config.yaml
bias: "all"
init: "torch_default"
precondition_frequency: 32
adamw_weight_decay_other_params: 0.05
Rows from block 2 of a small autoregressive pixel model, named by matrix and row number. Rows with one number belong to one neuron. Each number is 200 + 40 x the weight over its row's rms, rounded and kept within 0 to 999. All counts start at 0.
After each neuron's rows are labels from the 100 images, of 14976, where the neuron reaches its largest size: "strongest on" is what is common among them. Only what is clearly more common there than usual is listed. The data: made-up ball-and-stick molecule models.
# gate: MLP gate (model.blocks.2.mlp.gate.weight, 640x320), inputs 256-319
# fc1: MLP up (model.blocks.2.mlp.fc1.weight, 640x320), inputs 256-319
# fc2: MLP down (model.blocks.2.mlp.fc2.weight, 320x640, transposed), outputs 256-319

gate.600,226,228,146,147,158,145,199,190,138,185,195,185,174,221,206,158,150,201,241,278,237,180,143,219,204,227,219,191,137,214,155,206,202,186,170,237,196,198,270,228,230,182,136,228,241,242,207,198,217,242,161,171,223,218,181,152,206,194,173,238,254,175,163,161
fc1.600,280,144,199,247,168,145,207,242,152,204,205,139,216,204,215,171,230,237,172,165,211,181,253,211,274,230,262,232,217,231,190,200,248,272,223,137,154,189,209,221,162,235,271,175,202,173,192,207,119,252,175,131,208,256,219,161,254,220,149,101,192,231,244,213
fc2.600,137,210,241,200,151,258,216,162,224,271,128,115,184,207,232,184,184,198,138,207,190,254,177,162,224,84,181,150,248,209,257,144,201,143,293,288,193,344,238,195,183,182,177,192,177,138,194,167,183,216,190,227,304,234,145,178,202,212,186,178,180,165,181,198
strongest on: dark backdrop

gate.541,201,252,207,168,155,221,162,152,204,226,190,248,252,153,224,233,274,204,210,257,224,170,266,159,184,234,178,231,175,206,142,182,137,141,113,200,216,130,191,253,253,184,224,189,141,172,212,246,179,212,273,224,172,110,221,244,196,240,196,224,138,214,153,150
fc1.541,137,253,269,116,146,188,192,234,225,213,201,233,188,156,222,216,237,183,170,156,246,149,144,207,163,212,192,233,195,163,321,261,148,167,253,180,207,254,135,248,191,232,221,141,207,166,208,171,244,209,212,188,214,164,121,268,198,161,169,192,252,250,171,215
fc2.541,229,142,151,199,215,194,196,223,199,216,230,182,200,222,195,143,187,204,203,205,244,221,220,154,236,197,221,234,204,218,181,229,233,243,133,199,181,236,229,228,137,222,94,151,164,252,165,225,261,121,210,176,217,253,307,109,257,249,212,223,203,189,213,102
strongest on: branched; small balls on sticks; balls: twelve; balls: eleven

gate.117,205,273,236,193,152,218,176,237,178,167,214,203,181,240,167,179,290,142,184,179,186,229,167,142,239,193,165,207,129,205,175,172,194,244,174,206,193,226,208,223,194,146,246,226,191,215,218,226,224,256,145,228,202,250,197,247,285,220,185,201,213,234,216,200
fc1.117,119,233,195,210,135,251,182,171,236,177,228,174,243,229,150,224,164,151,161,182,165,270,254,133,191,192,124,214,225,209,157,161,172,161,224,245,200,268,179,204,225,259,221,300,175,114,193,251,167,234,134,302,169,296,147,153,255,290,177,217,184,161,161,238
fc2.117,282,133,249,167,217,174,211,169,191,250,207,161,181,172,210,253,187,222,241,128,169,219,211,175,157,252,239,181,145,189,206,273,160,195,220,247,135,159,173,219,245,194,149,200,226,267,225,223,126,179,222,162,197,196,227,225,179,226,173,130,249,277,197,191
strongest on: space-filling; dark backdrop; balls: four

gate.204,160,193,223,169,167,172,185,124,262,214,256,239,225,198,253,216,222,231,169,206,317,213,207,204,293,188,171,220,212,178,214,148,150,249,228,242,158,224,188,294,259,219,221,205,222,206,218,188,122,140,166,224,173,219,187,252,230,201,226,181,199,188,201,295
fc1.204,168,248,234,171,186,236,187,231,175,218,290,176,205,190,196,171,208,215,181,165,159,171,222,171,113,194,166,189,184,202,160,138,182,157,243,138,173,225,222,136,154,237,225,218,93,152,226,206,186,215,162,238,221,224,245,189,163,215,195,231,143,202,157,195
fc2.204,201,144,181,253,167,153,185,221,173,211,235,201,233,320,186,193,178,195,182,149,203,221,213,227,180,224,130,199,189,198,253,219,231,259,151,257,263,240,232,172,258,149,186,175,183,180,204,212,255,151,181,221,245,191,168,199,248,222,164,172,259,174,209,301
strongest on: balls and sticks; balls: twelve

gate.108,189,225,218,174,192,278,192,186,245,200,206,201,228,162,165,176,169,243,157,265,239,220,151,189,251,170,214,229,229,166,229,172,239,236,176,192,195,146,229,235,190,257,209,150,276,155,224,290,237,184,123,198,207,249,225,96,228,183,202,200,197,152,204,194
fc1.108,211,147,146,184,138,191,190,208,214,193,196,223,201,209,211,139,129,205,180,141,260,239,198,238,209,249,135,227,168,198,169,210,201,186,233,172,76,151,210,241,186,178,217,238,130,243,192,238,195,141,158,237,197,203,193,227,187,239,195,215,220,131,204,203
fc2.108,154,298,261,194,264,196,232,208,201,205,197,181,219,235,254,170,182,183,183,225,180,151,260,192,154,226,198,127,166,239,267,183,202,177,156,192,225,267,194,184,166,215,209,156,162,216,229,234,235,220,190,198,172,139,182,198,175,183,185,203,231,216,196,207
strongest on: balls: twelve

gate.489,250,212,240,205,227,214,209,189,168,291,144,288,215,167,161,225,188,238,254,186,251,157,128,192,266,212,272,221,210,101,171,202,172,171,232,200,251,210,178,233,252,229,225,174,195,237,177,201,181,190,231,181,232,231,189,231,201,170,147,178,194,276,208,200
fc1.489,214,212,181,147,195,226,193,244,176,177,212,145,214,265,222,259,153,152,131,226,223,217,174,160,227,257,245,190,221,160,245,174,230,197,184,202,203,218,229,217,183,184,161,246,234,201,190,184,164,173,246,199,268,234,187,261,173,174,305,186,171,195,179,271
fc2.489,223,238,281,284,187,190,145,196,207,238,199,249,216,239,228,195,208,225,255,149,163,235,253,190,139,140,239,122,231,207,181,241,171,166,257,249,214,187,210,197,216,233,258,173,195,236,188,196,178,204,259,193,122,183,207,243,132,313,178,160,243,138,259,157
strongest on: balls: twelve

gate.370,231,215,199,222,209,148,192,232,224,181,268,299,200,187,192,139,276,143,205,208,263,105,271,219,147,213,145,233,183,184,170,235,160,200,173,197,168,204,192,193,185,255,263,219,173,214,120,138,191,223,200,203,138,198,164,161,226,180,196,235,167,223,180,249
fc1.370,140,181,159,218,204,154,216,128,224,183,163,238,191,135,159,162,261,256,152,223,207,204,157,155,147,223,275,219,131,160,157,270,267,194,250,239,228,299,212,241,219,116,249,141,219,181,165,217,198,208,217,257,183,185,201,180,135,171,180,210,270,218,209,201
fc2.370,266,238,189,149,238,149,222,219,199,197,197,178,201,166,191,230,213,222,198,226,225,168,199,184,258,192,136,215,193,290,183,206,103,172,182,206,135,185,188,179,210,314,157,259,179,210,155,90,200,197,89,211,166,191,145,173,250,182,152,225,180,172,159,211
strongest on: space-filling; balls: eleven

gate.231,168,275,203,233,238,114,185,181,217,253,213,264,199,110,252,224,218,222,254,192,226,193,100,219,173,180,222,187,215,165,188,188,219,251,229,186,200,153,220,300,217,219,180,176,232,241,213,130,164,208,168,253,180,254,232,211,207,165,193,209,175,115,248,228
fc1.231,195,228,250,212,153,177,176,231,145,290,195,244,151,188,210,148,245,162,285,193,178,183,166,190,192,225,199,136,267,200,186,204,216,210,200,196,240,168,254,192,202,165,264,180,170,170,252,205,227,210,186,194,189,184,245,213,232,237,171,175,223,267,194,251
fc2.231,156,147,189,203,165,179,170,168,271,116,209,149,253,213,142,229,246,191,130,201,173,254,269,175,205,248,176,179,164,248,238,229,198,247,165,237,178,225,198,210,231,234,229,186,234,185,176,235,208,191,185,223,186,149,183,180,164,274,155,185,193,139,231,192
strongest on: small balls on sticks

gate.225,163,188,200,203,204,168,174,240,262,219,274,261,175,263,187,240,241,247,170,215,233,150,269,146,252,181,105,161,230,213,226,127,230,216,166,210,233,165,151,173,130,181,238,239,183,236,173,171,128,175,173,179,240,229,160,215,195,162,180,161,206,188,133,179
fc1.225,215,147,208,193,165,153,196,220,124,236,241,226,115,230,107,203,242,185,224,160,127,169,179,217,164,186,167,204,272,152,153,270,156,241,152,237,269,169,217,186,184,208,170,208,222,208,226,207,217,156,155,241,231,185,227,179,234,253,146,168,167,275,215,239
fc2.225,181,237,185,217,142,176,186,264,167,173,156,224,153,178,174,164,199,255,241,288,204,119,178,223,197,175,240,205,179,212,201,172,150,129,227,144,200,159,200,233,166,248,218,154,233,206,209,208,192,227,253,211,222,193,145,189,131,174,242,232,145,257,189,212
strongest on: small balls on sticks; balls: three

gate.110,182,155,215,242,160,224,156,214,204,108,212,235,221,209,145,204,240,156,213,247,213,264,163,157,228,212,96,227,100,178,192,236,185,253,222,206,187,191,142,190,241,200,138,193,234,206,233,199,227,149,189,179,111,186,272,279,115,198,233,230,181,158,196,176
fc1.110,166,232,226,186,183,276,245,244,193,156,194,240,197,298,232,194,173,167,189,119,209,185,207,241,183,218,195,166,230,225,260,160,152,183,126,239,206,197,213,239,160,150,140,206,209,213,210,247,217,215,237,200,186,200,228,205,129,145,158,227,254,227,215,190
fc2.110,227,204,139,213,171,191,190,196,227,186,243,150,252,239,217,231,201,246,177,234,166,211,232,189,165,217,202,202,189,228,225,263,185,281,266,203,202,187,165,215,233,159,256,175,243,205,243,216,263,205,261,151,138,206,188,232,221,244,184,153,265,145,167,268
strongest on: branched; small balls on sticks

gate.238,210,187,182,215,234,218,243,163,185,181,269,226,217,253,206,232,170,168,236,140,202,202,236,204,161,204,229,168,138,142,146,238,168,259,237,162,197,198,143,203,209,201,213,113,239,213,261,158,198,156,261,260,239,200,198,234,170,212,157,234,222,167,234,209
fc1.238,156,175,226,138,186,224,281,166,168,251,187,160,267,169,246,203,239,132,223,165,195,264,159,167,157,194,192,187,187,171,192,220,216,274,141,228,186,312,230,250,237,194,228,154,122,194,182,261,232,204,154,168,185,230,123,203,213,219,228,187,141,176,191,205
fc2.238,163,284,255,249,242,207,252,158,107,230,240,211,109,190,196,140,212,228,207,255,197,182,226,299,181,154,196,182,217,196,267,143,220,121,264,117,196,186,223,211,169,196,219,146,202,162,191,179,152,174,180,199,210,213,224,180,206,202,194,134,200,275,157,189
strongest on: balls and sticks

gate.445,190,227,213,221,236,232,222,246,185,243,166,211,200,225,177,275,239,222,216,254,175,285,213,277,249,236,151,212,203,197,213,159,198,221,125,212,171,183,181,243,180,120,280,182,199,129,217,168,187,129,135,230,181,195,139,222,195,178,189,204,236,228,235,240
fc1.445,159,124,223,206,275,174,195,176,171,184,219,191,226,185,177,191,190,243,184,195,242,208,188,185,284,207,160,149,283,197,219,114,187,122,122,358,155,202,171,222,223,188,216,235,236,246,132,193,218,165,201,175,150,193,190,267,187,189,245,177,134,209,112,197
fc2.445,236,144,214,223,211,257,210,223,203,96,264,248,191,209,238,221,206,218,229,164,245,97,122,242,171,266,221,213,205,211,145,165,175,117,261,224,234,207,262,222,177,176,227,225,140,185,116,152,192,187,191,221,179,135,265,218,200,134,255,193,184,242,184,168
strongest on: space-filling

gate.376,193,202,179,181,339,189,189,164,225,214,158,269,233,248,245,266,191,161,151,177,221,252,236,283,208,209,225,235,182,221,225,214,180,200,240,260,261,211,206,210,121,143,143,133,187,158,288,189,237,243,167,279,192,165,239,179,174,222,217,161,157,185,156,192
fc1.376,261,170,171,166,206,210,202,290,229,184,213,299,217,125,207,225,208,200,250,134,279,153,222,215,256,208,151,188,199,187,200,185,191,242,182,158,135,231,183,190,295,208,220,249,250,271,239,247,159,202,141,74,177,193,244,184,211,223,166,157,244,224,217,220
fc2.376,225,203,249,218,188,240,234,208,247,194,195,190,204,199,63,210,249,166,146,138,194,248,171,210,214,135,248,86,281,219,237,199,243,242,161,153,247,136,203,237,211,153,226,292,216,144,238,200,192,170,160,243,213,184,143,144,189,221,232,236,184,160,205,186
strongest on: branched; small balls on sticks

gate.55,90,185,203,159,239,211,306,245,245,184,255,160,194,166,183,212,197,148,200,200,205,201,176,179,135,242,210,165,238,94,187,138,163,139,216,159,198,199,269,210,224,267,171,226,186,162,224,195,140,194,211,207,222,185,177,196,139,248,235,186,213,275,241,153
fc1.55,233,242,228,151,172,256,92,247,187,239,224,190,195,162,133,160,241,237,156,167,192,227,205,203,263,239,151,133,196,209,286,131,205,219,172,264,230,222,127,203,191,172,203,176,199,199,152,231,235,240,222,190,176,259,215,191,168,165,185,222,162,153,144,200
fc2.55,208,203,96,199,206,198,250,181,183,167,165,231,236,213,222,220,177,212,140,217,178,166,190,229,110,200,189,131,220,160,234,116,193,148,196,144,200,155,189,165,118,229,204,213,241,155,150,248,172,175,196,169,307,171,181,183,215,203,163,161,147,263,219,215
strongest on: balls: three; balls: four

gate.199,278,204,225,252,179,175,218,142,189,239,193,200,270,178,221,243,190,142,248,161,196,249,252,242,244,119,207,202,202,213,138,193,184,185,218,171,250,192,198,198,203,179,244,220,206,156,225,169,240,123,161,168,172,215,191,217,157,213,244,128,211,180,154,138
fc1.199,196,176,189,254,184,208,188,227,187,194,235,150,180,149,209,217,260,192,168,263,149,161,243,282,212,291,170,185,209,158,206,157,214,164,220,252,125,226,204,233,226,195,174,160,154,134,234,222,164,157,168,211,219,234,257,158,179,174,254,198,175,245,233,223
fc2.199,181,177,233,188,183,213,194,254,228,179,176,152,199,194,232,212,126,216,122,209,147,197,210,188,164,182,129,191,240,184,159,217,218,202,216,259,171,143,236,180,223,185,153,243,172,280,163,165,252,250,184,250,197,160,245,171,258,183,197,172,279,178,184,211
strongest on: dark backdrop; small balls on sticks

gate.410,213,254,178,183,202,189,208,215,275,256,271,244,219,106,221,211,241,262,296,139,217,252,218,192,222,209,214,221,146,126,96,242,164,165,213,249,207,187,227,134,212,124,221,218,249,226,148,198,255,249,215,225,154,239,232,227,229,153,213,175,182,258,185,196
fc1.410,179,266,197,199,199,204,213,146,236,153,209,124,176,205,215,230,117,244,172,170,212,163,204,190,193,228,152,135,184,235,204,266,278,314,218,190,250,165,261,132,215,257,147,185,205,176,156,192,230,224,197,165,189,275,260,166,238,224,241,140,147,224,152,255
fc2.410,230,214,189,231,283,162,193,203,268,244,224,220,178,158,237,188,216,191,179,141,228,228,236,186,129,193,218,305,127,185,170,238,148,159,222,250,221,200,180,172,237,164,196,184,220,229,203,124,193,143,156,247,201,169,161,227,192,151,177,183,277,205,263,182
strongest on: balls and sticks

gate.556,256,244,200,106,139,218,219,94,149,212,160,146,186,190,190,237,275,276,159,226,181,136,242,195,238,202,197,269,176,194,127,184,201,207,146,172,209,282,261,266,222,248,191,165,252,212,197,243,144,202,244,164,194,207,201,158,167,180,156,187,182,218,117,122
fc1.556,215,90,178,163,210,223,153,182,223,202,184,202,165,315,94,224,238,188,214,149,267,207,237,197,194,213,262,185,225,236,175,197,224,196,196,263,198,297,211,226,235,201,179,236,141,198,217,232,189,168,214,207,304,204,159,192,205,183,272,235,176,269,234,215
fc2.556,222,176,182,176,216,122,169,173,200,159,189,200,240,168,188,214,232,216,187,233,193,147,214,193,100,196,130,183,187,188,241,132,152,195,188,171,178,174,224,241,176,201,203,136,253,195,92,194,205,166,181,285,181,177,148,241,202,270,207,225,164,185,153,276
strongest on: branched; small balls on sticks

gate.408,174,219,207,220,169,175,252,228,190,166,206,244,159,215,229,198,227,175,241,274,223,286,151,237,194,206,162,215,235,217,153,240,218,161,273,183,230,252,218,209,221,192,164,200,238,217,206,178,226,149,215,209,236,198,178,224,216,215,230,168,194,195,179,182
fc1.408,228,267,197,196,204,206,219,182,223,183,205,180,208,178,261,214,266,200,145,130,193,152,181,128,178,215,157,256,266,170,184,111,272,153,192,184,184,193,258,198,212,162,186,170,198,218,186,234,191,143,218,161,234,202,224,202,183,232,274,213,215,231,155,231
fc2.408,205,242,199,256,223,175,214,189,163,214,146,152,120,198,172,144,148,215,221,245,279,199,196,250,162,123,159,247,204,259,194,278,178,135,190,223,246,169,156,191,218,159,171,219,181,217,258,143,222,238,122,155,153,169,156,246,234,235,118,149,164,233,173,177
strongest on: balls: twelve

gate.3,207,190,216,232,203,137,256,193,204,128,176,186,138,277,222,197,142,253,152,206,145,264,235,255,192,233,265,162,224,133,211,193,223,195,145,143,159,217,214,234,196,246,262,207,181,132,201,245,181,241,181,210,172,163,215,170,184,182,171,159,139,176,197,156
fc1.3,190,196,184,204,160,176,164,201,233,229,284,135,214,226,177,181,226,189,161,188,115,234,191,237,191,156,215,141,145,248,262,240,188,225,224,189,274,148,234,162,267,207,205,188,283,271,192,276,262,240,182,178,139,189,169,242,197,328,166,223,207,160,181,228
fc2.3,208,222,224,226,207,171,186,250,217,183,160,250,158,211,197,285,197,203,142,226,249,184,152,263,216,262,174,247,171,172,143,209,192,166,197,126,166,176,134,219,193,175,209,186,127,163,184,203,159,166,186,257,223,169,238,171,145,178,155,169,197,166,281,177
strongest on: space-filling

gate.455,156,184,186,211,186,228,243,209,225,168,207,220,143,184,184,211,182,208,191,243,206,286,184,180,258,231,208,212,240,187,177,193,260,163,263,183,188,196,123,90,221,257,160,242,283,161,210,214,187,166,163,158,190,139,273,195,202,211,196,183,225,180,191,194
fc1.455,141,221,142,161,148,131,211,182,154,142,258,202,171,255,205,194,149,177,191,212,212,247,165,204,257,222,168,208,181,205,179,184,230,158,161,205,169,157,189,229,193,157,235,185,273,181,235,275,285,199,236,207,264,199,210,253,230,229,183,155,238,177,182,234
fc2.455,244,194,242,196,210,130,218,195,214,205,147,217,225,169,247,148,210,242,191,174,286,178,186,218,149,228,198,163,134,237,260,186,114,223,193,205,230,180,132,168,207,221,254,240,113,230,209,189,228,225,234,192,190,180,177,173,238,241,181,254,190,213,142,192
strongest on: small balls on sticks; dark backdrop

gate.68,205,126,233,240,189,190,104,252,204,268,126,201,219,219,180,224,239,198,262,208,189,105,145,185,142,195,221,210,246,202,228,183,201,201,216,218,218,235,159,157,221,222,206,271,177,130,195,197,151,258,185,119,193,212,203,287,156,184,161,225,204,256,224,159
fc1.68,176,203,196,197,255,202,194,231,298,219,143,279,167,206,232,202,176,261,197,201,226,243,217,206,150,272,289,159,219,230,214,125,223,171,195,197,217,175,173,181,211,182,226,190,245,227,232,144,216,262,212,230,231,239,167,189,171,273,225,177,235,250,176,182
fc2.68,199,185,220,224,235,204,200,285,200,166,184,137,227,231,122,157,200,159,208,187,173,226,207,194,247,195,98,223,248,224,162,263,244,165,193,162,191,186,212,159,215,199,187,232,221,169,187,220,244,162,104,237,168,218,242,182,192,121,229,197,248,195,240,258
strongest on: small balls on sticks

gate.573,220,188,145,251,247,179,229,272,153,228,182,246,172,189,217,153,197,216,136,308,196,263,259,163,246,216,179,230,171,165,191,140,163,151,154,181,251,232,133,225,155,262,222,205,116,231,228,262,206,218,208,174,186,143,127,194,191,167,252,213,210,220,157,194
fc1.573,241,156,128,235,167,191,251,206,261,186,240,200,170,163,299,181,206,216,192,155,199,201,196,181,194,195,119,152,190,176,224,240,171,179,262,220,266,156,183,142,234,185,106,205,206,174,257,200,189,167,167,171,146,194,171,196,197,243,174,167,251,279,133,142
fc2.573,162,170,177,216,160,192,165,205,251,136,211,183,234,243,166,173,214,259,180,181,192,133,216,246,179,222,172,204,176,177,189,242,226,204,278,213,156,176,304,200,195,226,219,172,301,256,201,244,172,231,233,253,126,205,247,204,265,242,116,254,183,303,281,235
strongest on: branched

gate.72,251,208,163,185,179,217,240,167,115,217,243,277,178,192,201,194,270,179,233,174,168,222,223,150,160,174,207,225,223,189,217,313,172,222,263,188,202,198,252,231,205,149,153,172,149,154,218,186,160,174,202,213,290,221,105,181,191,163,186,215,193,205,150,114
fc1.72,262,213,197,259,195,191,147,175,252,260,220,207,153,253,219,193,183,113,147,280,202,202,188,216,234,191,205,177,232,234,207,171,169,219,220,146,239,170,72,232,213,188,142,235,264,253,229,213,152,209,177,156,159,95,236,226,220,221,135,178,190,181,210,193
fc2.72,213,169,227,183,182,251,222,196,236,118,209,207,191,163,150,145,158,225,225,196,126,222,206,208,195,210,204,231,244,101,139,196,216,138,141,194,218,224,195,268,172,231,101,208,199,218,222,175,190,166,304,228,184,241,201,189,248,263,164,207,238,212,242,129
strongest on: balls: twelve

gate.639,193,227,161,175,211,201,143,229,167,217,191,182,151,213,114,143,166,296,214,269,190,188,181,126,217,187,131,147,175,224,134,216,233,252,175,201,227,155,255,160,246,213,231,227,117,192,227,185,169,201,188,160,224,226,255,126,218,124,211,228,250,178,239,190
fc1.639,215,214,161,169,284,262,304,146,224,200,277,284,206,159,266,210,219,259,271,174,182,246,210,186,187,225,154,188,207,236,184,161,234,214,164,243,167,167,223,190,180,229,156,233,195,232,266,186,183,160,236,160,247,255,150,176,203,236,137,147,277,193,232,111
fc2.639,198,214,236,227,199,190,172,170,156,117,160,230,196,178,186,202,150,179,212,135,226,143,251,249,219,249,241,237,168,206,145,186,181,191,148,120,216,190,247,258,208,164,226,191,163,153,177,241,184,249,250,179,167,171,179,171,153,191,218,210,193,172,189,209
strongest on: small balls on sticks

gate.7,142,206,213,199,214,236,211,154,182,200,217,174,219,185,216,206,253,187,198,158,224,197,133,158,218,136,173,239,206,169,189,192,168,231,189,191,225,192,157,210,164,205,225,250,223,156,250,152,153,153,265,115,202,194,249,217,145,164,202,190,112,146,130,225
fc1.7,196,215,221,194,177,178,157,237,196,147,178,207,224,158,160,151,203,178,149,210,200,155,184,236,249,209,144,210,241,202,294,207,247,245,174,266,177,189,228,156,152,230,158,243,301,207,197,234,222,204,181,230,237,250,209,187,136,188,179,222,209,290,260,211
fc2.7,158,175,161,161,196,194,144,149,200,289,199,177,175,168,224,143,219,198,231,140,262,254,219,208,264,208,264,179,143,195,261,263,159,136,157,240,243,132,228,150,274,228,195,207,85,208,216,227,203,219,162,237,191,268,220,153,296,195,237,113,260,141,181,176
strongest on: branched; small balls on sticks; dark backdrop; balls: eleven

gate.145,267,262,241,185,133,140,277,195,224,256,233,241,189,164,144,158,280,216,212,195,233,231,136,244,224,221,247,223,224,221,242,208,241,258,156,206,268,165,246,181,237,185,219,224,174,170,204,168,202,233,164,212,227,252,213,162,186,169,200,238,260,216,151,125
fc1.145,155,237,243,249,232,181,218,199,230,193,248,220,239,146,188,169,167,230,213,159,256,218,229,244,169,218,183,239,158,231,164,254,224,176,136,130,156,271,205,213,283,186,157,167,187,212,143,220,225,220,175,245,156,184,144,221,172,251,157,198,174,185,165,223
fc2.145,244,265,209,224,189,136,179,183,159,267,220,162,220,119,211,204,234,185,180,173,223,255,240,132,257,196,199,209,242,147,212,143,167,182,154,152,181,226,212,238,173,196,184,220,116,225,141,125,222,197,185,207,202,183,143,186,242,125,171,212,209,230,158,243
strongest on: balls and sticks

gate.513,161,175,252,231,240,240,186,181,273,182,195,215,254,171,259,123,237,153,147,224,154,119,194,231,191,203,258,171,167,228,188,247,186,117,272,175,169,199,217,113,182,226,115,247,140,192,134,249,215,241,168,222,179,146,147,93,131,222,165,249,150,194,138,162
fc1.513,216,165,203,218,225,163,174,223,216,173,199,261,177,206,209,137,199,248,222,210,216,194,249,203,154,246,157,227,236,209,131,245,205,147,200,187,210,237,266,179,215,245,181,146,210,152,130,265,183,186,246,221,229,166,289,188,257,232,145,136,225,213,133,131
fc2.513,205,242,187,123,202,233,234,145,223,236,215,131,163,326,170,225,213,209,193,193,101,182,203,214,231,160,245,193,225,182,236,156,150,218,227,149,262,191,155,173,230,160,254,252,162,199,242,179,225,264,258,193,149,182,128,170,151,189,226,212,218,220,292,258
strongest on: small balls on sticks

gate.473,151,221,175,252,227,148,195,187,232,212,145,223,206,219,158,101,203,222,194,218,228,199,199,224,253,188,207,147,287,153,250,276,180,163,171,190,217,149,240,258,245,224,111,212,200,226,253,193,183,163,209,217,177,178,192,248,214,253,236,206,190,170,160,245
fc1.473,189,157,218,251,170,222,201,305,178,173,176,273,163,153,176,237,124,124,189,184,169,211,188,181,110,207,206,191,170,210,164,227,271,172,190,118,107,257,166,176,220,154,198,171,158,160,190,204,237,133,172,164,187,267,270,216,267,184,158,219,201,179,231,184
fc2.473,227,162,151,137,164,174,203,140,184,165,236,184,275,248,201,174,128,108,242,210,241,218,176,177,205,215,231,192,160,127,197,173,209,224,233,221,285,172,146,227,200,201,262,229,191,164,150,221,111,298,106,180,173,218,179,181,186,166,172,224,199,192,243,195
strongest on: space-filling; red ball; green ball

gate.195,228,126,231,203,189,112,259,203,221,230,140,261,195,223,253,221,247,270,204,174,171,226,246,212,135,166,287,226,318,222,160,206,218,221,202,195,172,154,215,215,247,214,123,130,294,251,155,244,133,175,207,239,169,182,180,255,198,230,199,166,203,212,208,206
fc1.195,92,244,170,150,179,205,176,156,213,248,219,185,238,195,173,224,212,155,138,216,271,233,208,201,229,215,181,80,157,120,258,227,130,242,120,166,158,189,205,199,155,168,186,221,230,159,219,196,236,159,226,162,218,265,149,183,217,177,254,233,216,223,249,201
fc2.195,157,170,249,206,159,140,236,231,272,148,217,199,230,188,163,241,205,182,173,119,105,180,206,138,285,138,182,227,238,150,138,115,165,264,260,181,208,244,192,276,197,197,225,156,240,218,234,186,160,280,246,221,230,155,230,146,142,279,187,198,189,241,152,166
strongest on: balls: twelve; balls: eleven

gate.354,148,188,287,222,163,210,230,240,223,216,167,176,185,157,198,235,206,143,205,192,181,180,186,204,167,254,241,216,196,276,200,173,239,214,241,176,198,273,154,147,198,191,170,187,180,205,185,235,211,150,218,169,188,168,219,255,190,202,240,204,186,178,166,183
fc1.354,204,225,226,210,180,139,199,184,159,234,248,206,197,262,204,157,245,216,192,167,175,239,253,169,209,239,147,262,234,194,155,152,235,215,130,173,258,291,225,171,238,195,237,210,133,195,184,140,202,206,259,309,148,212,192,248,213,188,163,173,138,222,129,152
fc2.354,154,188,207,203,142,313,181,192,210,260,183,257,148,236,150,211,291,164,164,204,161,181,167,219,261,206,165,192,273,152,290,175,160,227,190,268,230,238,74,198,157,229,177,217,196,238,232,187,142,184,215,177,207,191,150,201,170,171,223,214,258,255,190,224
strongest on: branched; small balls on sticks

gate.10,215,138,159,208,194,178,140,198,178,234,171,197,156,262,192,157,197,308,220,194,173,242,217,168,176,145,191,206,213,242,202,197,208,146,189,177,237,192,255,164,167,291,194,170,267,208,268,167,138,191,195,144,151,148,149,221,237,281,148,203,140,197,199,169
fc1.10,148,182,230,155,240,236,187,192,245,169,180,221,177,163,176,214,209,221,102,232,176,169,200,246,191,153,201,187,185,175,249,207,215,133,163,167,171,213,203,216,187,215,259,231,142,244,141,145,166,212,194,227,243,226,198,161,172,197,215,119,292,176,243,197
fc2.10,198,220,224,184,211,208,196,168,188,151,197,239,200,176,197,237,116,266,190,269,204,214,218,196,151,163,205,218,200,189,201,219,176,240,151,280,215,188,261,217,84,229,188,191,245,207,128,225,234,197,186,180,165,192,157,230,239,163,230,171,169,260,147,167
strongest on: space-filling; dark backdrop

gate.510,189,226,215,236,197,201,234,140,241,182,165,181,243,223,209,226,219,170,240,264,189,282,210,195,245,288,126,229,271,217,224,157,163,157,226,149,189,264,230,171,168,149,193,162,182,162,212,182,181,149,134,150,160,170,237,172,280,254,232,256,186,187,127,222
fc1.510,235,166,141,160,160,173,161,146,158,157,201,104,169,148,199,174,189,196,203,220,222,154,230,185,157,195,201,200,300,176,235,219,164,213,241,187,176,166,127,151,223,279,219,204,219,145,186,210,129,183,143,198,295,211,116,233,249,177,230,195,239,156,198,210
fc2.510,169,198,225,227,175,157,243,164,200,138,197,224,296,280,251,125,258,204,141,192,150,235,187,187,135,260,200,235,200,227,202,95,273,146,154,214,208,212,195,228,151,169,187,137,235,217,169,169,254,207,189,209,122,216,234,187,197,159,226,221,201,156,248,265
strongest on: dark backdrop; space-filling